Weights of a small image classifier.
Training: 8200 steps, batches of 192, held-out accuracy 100%.
Rows from block 8 of a small image classifier, named by matrix and row number. Rows with one number belong to one neuron. Each number is 128 + 24 x the weight over its row's rms, rounded and kept within 0 to 255. All counts start at 0. Numbers have three digits each.
Before each neuron's rows are labels from the 100 images, of 14976, where the neuron reaches its largest size: "strongest on" is what is common among them. Only what is clearly more common there than usual is listed. The data: dead-leaves pictures: piles of overlapping shapes. In brackets: how many of the 100.
# gate: MLP gate (model.blocks.8.mlp.gate.weight, 480x160), inputs 0-79
# fc1: MLP up (model.blocks.8.mlp.fc1.weight, 480x160), inputs 0-79
# fc2: MLP down (model.blocks.8.mlp.fc2.weight, 160x480, transposed), outputs 0-79

strongest on: grey (68)
gate.64:142115163170140120116114129081139122110103150106141100140195122120130159160151116132172120123100112119160104119170105153139159106121141130134121129158171131116135143129100153119088102111142124147109144105138110115173126171113121171105160164
fc1.64:100122059131150139138129144123144138116154162086148145132146094124144148124133130078128104138124090134110162155124101161121122105114138112108142139118166080098157110105154083107123133104146147092115122056129133140128131157141148159147125098
fc2.64:095150173103144107117122098117095121137122097146120124157143108160154092108136121145152097144142113154160136132134148105135110104124110114157069105113132124144144133118142137121122165136122129128104147156108156101100136108127086140122139152

strongest on: grey (100)
gate.68:113078131173121193113141136153115145156095119100109131133078134140126116093156112111122139170089075168114138102174128122145101087106116130153122119106157114123120136105116122120135120107144135178120164144132124160093086072141153154154112144
fc1.68:146078083117092131160136130117111093136136108052127118179132130106137180120120120109106142103127131090138144129121104094147176134118123100139128179165139135136114108151116117148105151113118095135138161107071104121145111117133113139114126185
fc2.68:114090126134164111161148137123156101132112088112170153131181139120084119155140113126111102144137150075119103083162109139125136098168117129092161135113087150146163127143132120096120150125134104152140122118165117132099125173119076103142138154

strongest on: grey (100)
gate.271:132059118137116144094111091113116090129132138146174096135110125097133121122095122082117075106118131115129145148149131133119143133111088108100117160130146134132126162148157173151115103110108144121105129156089158108104077077155150139144105128
fc1.271:092165138116143113174169100135156176150158117107100141131128112156132140105134124155130151150169145120102099090122129133151117137164146140158126104115080123116124100092118092112101134139155098128137104128161117172136165142111100120087119135
fc2.271:108152105129133106107132140101133162135123153143099149090125138136117117120127122216125133108141136146131078130123104137130136124103137139108115074067150121148140140108141110129147144131132146154151125102190141098139143108019131113125125113

strongest on: pastel (98); shaded (89)
gate.470:092122153095089090115119148127147149135110125118126138088138171181102160153118120118118107137068123177100150111133145114109152100126099135119116149166134087145133145084131103116115068106138139128118108134126129096119147166126135114091110132
fc1.470:048142145102113093149097132116137159146136113134141098103107142163106160159123105107140081149112154138105138127122152125143131101136101119152129147177138067164123173094144104117131095117127122114121096117096130127135105156135162107103140132
fc2.470:184141125169124101147136136099106106142122112111111137134131126123143117115114176110165122083153105092144093129119109137163117128148177137133092087107117154111118108140118092147135119131126113095165168088141113167140126143129085159160154145

strongest on: dark (98); textured (89)
gate.281:159116106113139134069118154097143122150134116114104066139120158086112115113133137144109129126137093142112096131123130103136083167163123131087094088150116120153157167164148079128148159138164148125106117140123115124118126139144160122120122136
fc1.281:045136136156124108172125166168123146144134158121154169132133127140122161115133128106144083158119145098138162168115110133126155099123133143147157164137142161096099158094106164124145101139119138124101118137106138138107159063106156109114111111
fc2.281:147166126158093149100115126156121148162147141117119131155108135141153112138124127141112160066162123132066108104097115113105106160139167127124149122143118107153121134121171144121126111116151129157130182130135164189134122113160067136086128127

strongest on: warm (43); vivid (42)
gate.171:122136112098165171133109141108134144132114131139139163135128143126092166136148131111154124125118166179117105104151203137093160111177067146118103099162126155101121155130114072086103114090135079155135143122150136099154122107129125115111111103
fc1.171:137114136112117176136135135128148157143167131140090131105100165146083136118133174117133121141099100174130095151121160118141144116161117115132079117110111099127089121093126043114171156113144115129130145128137131141144155131140123114125119115
fc2.171:128111131154131121112106138152117092183116157131148177121118117125153109148126069102132117160147138092160185101137143149106119178164126117134168145132149189150138145176136163140168152126072147127127088109134125108110157130119106128113107117

strongest on: pastel (83)
gate.124:132143149099118103109076127093119133113160118174108125131081109158153113137136124096107127111062137121075148118122144100082104126123112147110104130147108128132103076115116124148107138092151109127147132154140152124141115127149108137142119109
fc1.124:128112124162108183121149119092132090154133108134108115160149135138115079115158118151146152103176092097151115127124146182149175110138101140140128140114151136130137131129118160112152131138119178170168097131119131119129133143121130120160113135
fc2.124:080141144135122125131127126132130174123161131177100137110105110127158148178121145087123124113081135101060146143092147091084094145150175165097103107135103079148098136141081152126123117135111104104109145147121128132114073134135124141120108127

strongest on: pastel (93)
gate.19:140176161178114094135103111107113071107110149117119164121144143117112130155144138164095114148098131129119124121116104108133109092147126177120125120119105167118073154133120144129111156117114155099087127116152111097154123190083140101108121129
fc1.19:148102125156110081100071154094157111132134092135146109130140127112142149135097147136124113134095137146180142165087112147117126138126152121138117121134175121124133144152109094116184113131076144066144148131131126123144113070116145143131135132
fc2.19:153155112119148094146123157144114105129156156138142139162110098116080119136131079128130104129149107129119148129133125107124146105135133165116160093151113125119113141140106153143149149122153140138100115161100133110169121127143123091133119120

strongest on: warm (99)
gate.380:135110114146119147113147148124120078128131084135097097128116139142151124159148171201150100143100117145132120111139159157140129105138100151133115112164159133136112133125132106131143108119107170111165096104125150160109129090120110123145091130
fc1.380:137089128161104102086124162114110067115121099100132142173142167108136094108099077129132125098109111158159154133121109115149164091131134119122179148148168148130125142083101116115155118103089144120153113097105143112136118132157108157119148157
fc2.380:165196124114128128121166134130097097130140141142142137126136122131136125116113123196098086146093112116131127132062123149172105138144138140145107146144116122165141065087134141143138160122120069126117143141120149106113130144143137145151144163

strongest on: vivid (100); shaded (77)
gate.83:138133136174122135134149098148175181151161160125123104147101156182143147142165115138125165114132127113119104135150146092102157141182137155127106112142097112127119137101126106116116175136164130148177142161152121142147130141132109172116125089
fc1.83:133156131177109141129149111158161167157148136131143118123107164166137144114163099112129168102125137088113105137150148091096128138171142149120100112145105125137127119109123111122129178135172132154164133149165114139146134127139104171113136090
fc2.83:165153146101127074130133112133108098129082116107092108102130123085141133173102151120131142132119128151140137120106098155162098122120129108126163183114151146068165134151143160130115069085144107085124097103118104094099122124113108143136124136

strongest on: vivid (70)
gate.263:139129149149079067117155110124160134145135140124113109131106132150139101152153089130104085138153097150138096176110145103151110132120124144146135159097157150143146133176138134114137095141132125118140109143175143127159133152109110171121095129
fc1.263:095127094089179164113141118116092146140101131135132159159170127126111143113132139126137137110102134112121163139133106103137143157170162132116152095107114109093150069072130165129111143111123126137121154144112134158094130132125132103115167115
fc2.263:113147153119140110166180137161146138120126089126133138127121131105111138150161148155178106178137090144100063112147120119117138134128117160101139121154132104163129155171120121108131108166123045122092123151134090093117185113112113112095129120

strongest on: warm (95)
gate.7:103116106153155114143119131139127137130121118108102109136098128120127140151118128114123135150093155124075119086175107172128141141098125133131121089143084113096122112117135096135061111120087084170130163129125147095126138095102105131147105133
fc1.7:101133105161157071112120120155112115141078146122131135127158088129170122112126083137123142150168151127128184100139101145132102164091129129103140123172129148124165150119148174169085089134151131121109118090117137169150113108136156107119100116
fc2.7:146139172098114167130157162095107114070159131105151148072135149133117139108103111157120121113131130120129098139135147132108127136129139141164116161073166132101131097115140133104137153125125145155123126159128122115142142144157143124175175136

strongest on: pastel (100); shaded (100)
gate.471:144122101111154096145164138152101177112130144139146113096152150110139147159116145104153135155101116133142132122105144123128133156145098168139149116154164114140109121122111111086101090122138115124099117128105128107126099135158103107099162175
fc1.471:109123146158113162098110101113144099130115127114114156164110119127130118109147130155118112087167138112116129129150100149126123110109104089112128130128113137137158136124170142194172158118107141139137139148126125155142150121117147192126120073
fc2.471:111104141127122150095121086148151098129115142132110146140099158199116142105122109111135084116118120076121124135128146143134132148082157124104116121169128131112113126139140133132153114118143143149138123128157125119119133101126120121157154048

strongest on: vivid (100)
gate.205:147136147139120143108105129155137132184117110094125150125097138183138150144129111141105103115141139186135133112137132131088112129161135185146110118129092134120075130095114085128153097131093092156096128139153140130149111163109168112172161161
fc1.205:111139150098131113149163113147152149173126138119097130175124119155155144164141113148138150128099121103111113103073152131124121150137156130167094114125084128132139148130165098104105118095121130142106129120161122152120154121105113153122159133
fc2.205:152115192162127160138086151082112119112161129127165128095114158133088146158128133128157103075130115155140081143128125148154117127090159108128108070132132125154146127112095112121125193170102133124143093163081126109148093121098141155161163113

strongest on: pastel (98); shaded (93)
gate.232:110133155071092090117081174120102152108157101177091111116151128135160159094090144147125133125086142130135116157116143124107118098137148129115131109118081092133112124152115139135121128108104103120154140117111137119140118118162128133115112142
fc1.232:134111154145131144123162089117149141126109140108104096149127154126108126159122111115148180150124114114128151094142099158152169116072099086154143133125142131090160123117133144134125122153112117153112118132095128142092115104147154153145164166
fc2.232:117128109152086087136130110147160153117162144139136152101156147135150144133120135131127125091143107148134137111137126110104141144134114136121109146093111141119085150112156095113143141111125115154118118150165165109130154133118124111149117092

strongest on: grey (100)
gate.58:145151124153154103170113142122107082106131122132110102092130129152168122151110134119119188080122135119099111098130123123135128109164095128088155158101124115099116168137131144108143102131118102141161139133135091115156165117131142126135128118
fc1.58:122089105141113111162144144135124153173158154152128117105134122119122085120125164132135113149102102109067125092114155134097119129157107128122173144137148135126136119075084131125135121153125117118177089155173120180132150134132141134092098140
fc2.58:129143166124103127069152098125170119125136117144110120146117175141121106150144141159117117140108185128136130162092181122107123116141172117131096144150138091166127136127127122128166147131079160107096148185167126137126148110147123126123077143

strongest on: grey (81)
gate.255:106118121118140096119158142103140110100134076140188137143126130093121124162140143128153152109131135104164161148141122140108147088063089130177127145158180171124129129154129145106145125152079146129126124146082117088118136152113132100151119160
fc1.255:130126113152143135111099148149107096139147160118135120129158139143139147085118153112121090119165071156109126127123157093146114145158150183104122149105055084158128133144140099124127156108168122118082137147175113141137126096159110158120096077
fc2.255:142111145112124140133175156094127120119146115110135137111099126071142102165106100076161135121133123111163151134129126147110131115061100069146108153146139189101124134177095146115111121136053140113143120152095130126105111111140124121140107178

strongest on: grey (88)
gate.329:136109097145186102106109142097105124075076124145148172086144118115108134175145130154097106111145147112129130098127103164103130132107130119128141118167141149114133072136109135152092147167152164144101108128120111120090127136103132157099148166
fc1.329:149154125073089128117175052146136107141186172126106136113129135146121145128138135156146130126093127112112104121144149066160161141132079146134136125098111153104163097169143135187117111125133119109134148124117136150125127128097097121181114159
fc2.329:126102133122159138180110115121133170121118092162130114130170123120153135140129133106124102131113154105114121146122092132176101093111100132145095149102146118128092107111155157106118156111140132141114142171178134141150119144163098135120156170

strongest on: pastel (58); dark (34)
gate.160:127117135115150103057123165119180142104175095147101128100126102124123159122150168148128121132116142128092136100138158058091100138170122149070111156131090105159112173109156141118161143107154124106106144139102123134145092129111124138100113088
fc1.160:126146135150132182152151096125074110128088135105167154111140142112132122135160126122139145154154111115183143148084111182185154109065163142184174115138142160116134087147087131112104089115092143153138111117153114130116145117129138128123098146
fc2.160:144147112108133121143133147131166142145111075140112113147121111094110143141079166108102102128130109133089160138118175056100141101114152108110097164104077105180138158124122129110141109124124136125129112101149122136091145109138123104145151128

strongest on: pastel (92)
gate.383:128079127154152104109116108174141162117144147169103128091140180115143142131119119148117126129117120165153118180097152119088125144119118145128095148151109102125137145140178094121150165096179104119094164142127125157118136141114109106133121139
fc1.383:156108117140156125094113141118144143107146096170128130087137116137131117093146182109104105127106118124099138122119120109114114131155101164106125114123123145142145145121172110152130126144131116082116133139156169121110096093182123094141113183
fc2.383:122098134103080163120120134112067123127098148107136122147141107125135110118147108084118172095180170074168107118114097145136117078128168129142112074128198171114117129146113124155165111144130094146139125085146116144130164140111123156158104092

strongest on: grey (73)
gate.55:092118094110130148147126122140098085113106179136100121120123145130146140152099104147149127103086154127105120124122147116144130107110136123150158137123182194121101152116139100130101130113124107135093093124147131120147137128160138153126160168
fc1.55:139107102093109126121134148111149117117127098133124154120159171087107116069113149145133110163152134135131118125159148150190133118129090127102131125068092116136079106133130095124183163120114157116170143146114094113170135148145111146112138093
fc2.55:104176126166133149124127112126174149106153150091110106103105074131132125127131127153136104154126126126127097133096128143077139148116143154145149142099189158136184129170107116104125097150128120147104105139149150096107104103079145128139097131

strongest on: warm (100); shaded (94)
gate.469:125175121167156104153097135115062105117107095149134147091102081119120150155140128134094125149178150086148130130145114163159107128083123112129155098144145152138138136111130110152152140163123128092143109114138144091117099070113142102116118126
fc1.469:171105130142166129113106160117097123104076099096133132170117096113122130094154107107131158134102178092142146093148081134128124067079110130133137126139162137164137135126128158136165094139095159128132145105112110100113136119155178108110150103
fc2.469:126108165111100159113079117147137166145163105092136096118128147150141164099180072134134115070098111147156130183148144120151170115177138144147124114132124104133179095138121123117132122151146138116135126110081161133142140165122152169162154143